A small image deblurring model, trained from scratch: widths [64, 128, 128, 128].
Rows from block 2 of a small image deblurring model, named by matrix and row number. Rows with one number belong to one channel. Each number is 200 + 40 x the weight over its row's rms, rounded and kept within 0 to 999. All counts start at 0.
Before each channel's rows are labels from the 100 images, of 14976, where the channel reaches its highest value: "peak on" is the class under the peak. Only what is clearly more common there than usual is listed. The data: close-ups of made-up surfaces with and without defects. In brackets: how many of the 100, against the usual share in percent.
# convs0: first 3x3 conv (model.enc.1.0.convs.0.weight, 128x128x3x3, each kernel summed), inputs 0-127
# convs1: second 3x3 conv (model.enc.1.0.convs.1.weight, 128x128x3x3, transposed, each kernel summed), outputs 0-127

peak on: bright spot (27 vs 0.4)
convs0.82,205,230,239,227,204,145,254,285,241,227,227,181,207,210,235,163,177,143,236,287,221,133,184,244,190,216,203,149,219,194,239,180,196,248,132,223,239,192,155,205,203,169,179,191,223,217,151,207,233,310,181,158,146,189,222,159,193,216,171,258,179,231,235,178,90,231,213,179,244,219,138,238,268,218,169,163,204,172,198,187,174,181,199,158,276,204,147,186,112,259,212,283,226,165,183,164,211,255,204,243,177,163,212,245,204,183,248,155,132,213,182,193,247,179,176,213,173,99,232,186,178,205,199,266,227,175,242,289
convs1.82,248,209,141,181,217,186,223,164,217,184,186,227,272,135,185,162,178,243,209,160,207,128,185,182,201,211,189,230,224,146,198,205,228,245,179,171,214,177,166,172,168,260,228,124,142,160,187,185,119,152,203,216,239,248,241,145,228,153,172,232,145,157,175,159,163,172,214,204,207,201,237,199,139,159,212,143,206,239,191,189,191,325,164,274,169,213,164,178,190,93,185,202,128,227,133,208,202,153,126,170,275,157,198,233,166,257,258,245,196,211,213,180,148,188,167,288,184,262,185,173,187,175,191,219,116,168,225,217

peak on: scratch (28 vs 0.5)
convs0.12,172,152,206,193,134,222,210,167,100,223,220,238,189,141,182,218,232,185,244,248,181,207,244,219,233,201,211,243,274,244,147,220,185,277,225,161,177,127,199,286,163,163,208,194,161,308,201,171,195,237,198,207,238,189,252,285,163,143,232,354,186,177,203,207,267,209,206,228,239,205,258,220,201,231,218,206,193,108,215,201,211,158,222,189,260,191,210,171,191,219,168,196,227,234,236,190,170,190,206,218,255,221,237,297,128,177,252,262,229,217,214,172,176,187,235,214,197,166,188,200,188,193,237,184,181,244,127,189
convs1.12,193,224,159,168,206,221,235,114,213,217,149,162,240,202,149,161,168,250,186,222,217,143,157,201,206,206,136,193,249,180,180,200,174,273,207,231,225,135,193,134,212,121,255,197,165,211,231,138,160,149,191,194,142,186,177,109,231,123,158,67,160,211,246,168,156,201,202,174,171,186,151,215,125,191,260,228,173,243,123,172,143,247,193,216,164,166,171,215,254,212,158,280,132,181,134,179,222,189,166,219,247,234,205,225,203,200,189,173,188,102,206,209,203,207,155,220,188,226,174,177,193,226,149,192,181,147,212,240

peak on: scratch (33 vs 0.5)
convs0.123,149,173,160,230,150,163,174,160,113,210,209,241,167,149,229,172,187,206,180,191,164,189,156,152,202,203,257,147,226,160,218,200,190,231,216,165,126,266,168,242,157,171,208,227,179,397,179,223,262,208,247,185,186,158,198,211,132,251,210,234,170,228,192,198,241,199,185,231,214,170,185,148,210,197,146,194,180,194,168,235,248,210,174,229,213,192,235,206,168,205,244,180,185,253,224,223,248,212,204,256,233,201,203,160,114,209,159,166,261,237,189,153,101,195,258,127,186,151,221,167,194,176,234,171,188,233,119,226
convs1.123,216,140,167,121,177,242,186,226,212,206,212,163,231,195,153,215,160,253,146,210,182,188,187,175,129,199,193,250,193,168,130,215,212,219,230,246,197,153,193,231,164,154,240,195,165,0,226,207,146,215,84,162,183,231,163,159,219,173,203,230,207,211,236,160,209,182,198,193,204,183,188,214,215,213,219,192,172,213,238,193,154,220,192,174,201,151,164,163,99,213,176,157,209,219,139,195,203,137,152,199,205,156,190,221,239,276,225,170,114,144,226,210,218,173,151,224,191,169,179,177,164,199,256,183,157,240,197,172

peak on: specks (53 vs 0.8)
convs0.7,207,97,156,188,156,245,227,178,196,213,138,217,204,154,164,229,185,165,180,189,211,188,186,211,197,170,135,198,182,223,169,201,200,168,274,212,262,167,283,122,216,256,214,194,220,191,166,271,243,237,158,248,240,175,192,224,194,196,207,169,230,223,225,227,228,160,198,260,93,218,193,247,178,251,88,193,155,185,258,198,193,136,266,201,163,309,225,188,213,215,210,140,200,319,238,216,184,180,197,188,220,210,175,170,201,175,149,259,218,249,139,264,205,161,159,280,216,252,195,230,208,167,214,199,186,205,228,204
convs1.7,189,251,219,212,241,132,183,189,223,162,269,184,272,201,170,178,215,151,168,262,183,201,211,179,202,242,177,194,220,85,206,230,186,159,153,201,178,127,113,201,166,204,151,152,205,153,190,140,210,227,237,268,193,255,186,224,207,234,121,249,85,205,107,176,139,191,185,175,223,168,196,146,206,105,285,217,194,216,196,188,281,269,170,210,193,177,201,178,176,213,183,195,270,203,182,159,157,209,216,163,187,204,234,233,200,271,250,143,157,192,240,173,153,192,202,185,120,218,210,196,154,151,200,171,187,180,206,212

peak on: specks (60 vs 0.8)
convs0.49,216,215,180,212,263,242,256,195,167,170,216,175,187,191,211,232,207,180,185,137,200,205,207,180,198,198,137,178,201,216,221,217,144,137,140,248,126,92,255,218,182,194,226,200,236,173,233,166,212,237,224,199,151,185,121,90,190,227,198,155,256,186,203,243,142,215,227,204,233,201,235,175,266,192,223,268,218,110,238,169,168,203,198,247,173,103,215,206,207,187,206,174,171,174,139,236,129,192,207,184,238,215,228,124,267,208,148,199,136,229,169,83,168,222,247,187,139,176,151,152,232,245,173,196,200,170,144,194
convs1.49,188,186,218,263,201,151,156,216,193,218,188,200,200,208,154,206,207,237,144,263,240,255,197,189,168,152,187,220,227,126,214,265,191,238,224,209,151,161,194,226,187,221,190,252,177,129,235,183,149,228,140,245,234,164,134,159,220,164,210,274,183,144,255,139,231,210,191,224,213,130,189,187,189,128,167,215,164,258,168,193,238,163,153,193,175,211,112,240,179,219,148,189,230,161,171,176,191,193,194,127,211,276,152,190,173,210,236,203,119,167,307,298,155,162,180,113,185,172,190,181,167,145,231,192,166,279,193,182

peak on: specks (35 vs 0.8)
convs0.58,221,163,220,222,185,174,166,251,230,63,193,173,222,199,180,136,210,237,215,233,257,202,146,201,200,208,169,206,128,199,205,178,123,121,227,241,147,155,256,206,223,188,175,214,229,115,204,189,127,206,198,296,200,220,181,210,221,189,235,208,264,200,226,198,174,184,193,215,143,178,180,167,214,144,225,214,187,199,201,206,273,163,151,245,181,247,196,161,193,283,284,181,139,246,229,212,182,229,215,187,165,169,196,103,244,217,113,157,195,160,154,223,254,176,199,279,232,246,231,164,184,149,192,276,191,176,232,205
convs1.58,207,236,217,324,220,227,220,136,202,242,224,191,125,241,160,232,187,128,185,207,132,197,218,135,195,145,206,204,175,232,153,227,232,190,212,167,239,240,148,253,198,205,149,186,264,251,231,226,199,219,145,105,122,168,204,220,213,244,192,187,186,197,232,209,167,182,154,218,185,150,195,178,146,197,124,242,223,224,219,167,238,198,211,210,219,269,180,221,202,156,182,193,159,145,144,261,209,134,103,174,175,146,146,216,205,137,203,193,208,322,226,236,165,202,223,172,156,139,205,197,225,241,166,149,161,239,213,209

peak on: hole (38 vs 0.4); bright spot (28 vs 0.4)
convs0.54,188,191,191,218,216,164,160,280,317,296,181,189,219,157,233,195,143,256,183,190,277,163,233,246,205,196,172,215,226,207,262,231,197,299,221,159,224,217,146,135,140,187,210,210,202,216,172,203,232,172,204,189,203,143,184,130,153,179,223,365,201,207,246,222,152,159,215,186,221,229,262,205,164,179,228,225,200,243,192,206,161,186,232,198,267,168,271,206,197,224,273,194,162,172,247,204,187,205,213,173,173,231,211,246,141,223,170,206,168,221,212,197,223,130,154,188,139,176,200,271,188,222,228,205,198,166,246,262
convs1.54,228,179,170,109,185,234,249,166,153,127,154,181,185,231,167,215,201,155,205,201,201,186,205,186,215,209,203,211,225,198,171,167,160,266,219,237,231,149,276,110,207,195,163,153,219,198,229,198,140,222,220,211,153,129,172,239,215,148,212,54,218,237,106,183,216,228,251,205,152,241,173,206,141,233,147,214,130,142,213,176,112,106,233,219,191,191,252,196,243,189,184,198,178,202,211,194,144,191,108,213,220,223,247,152,214,231,99,228,220,134,165,233,196,229,197,242,238,177,190,213,217,226,183,179,206,185,222,202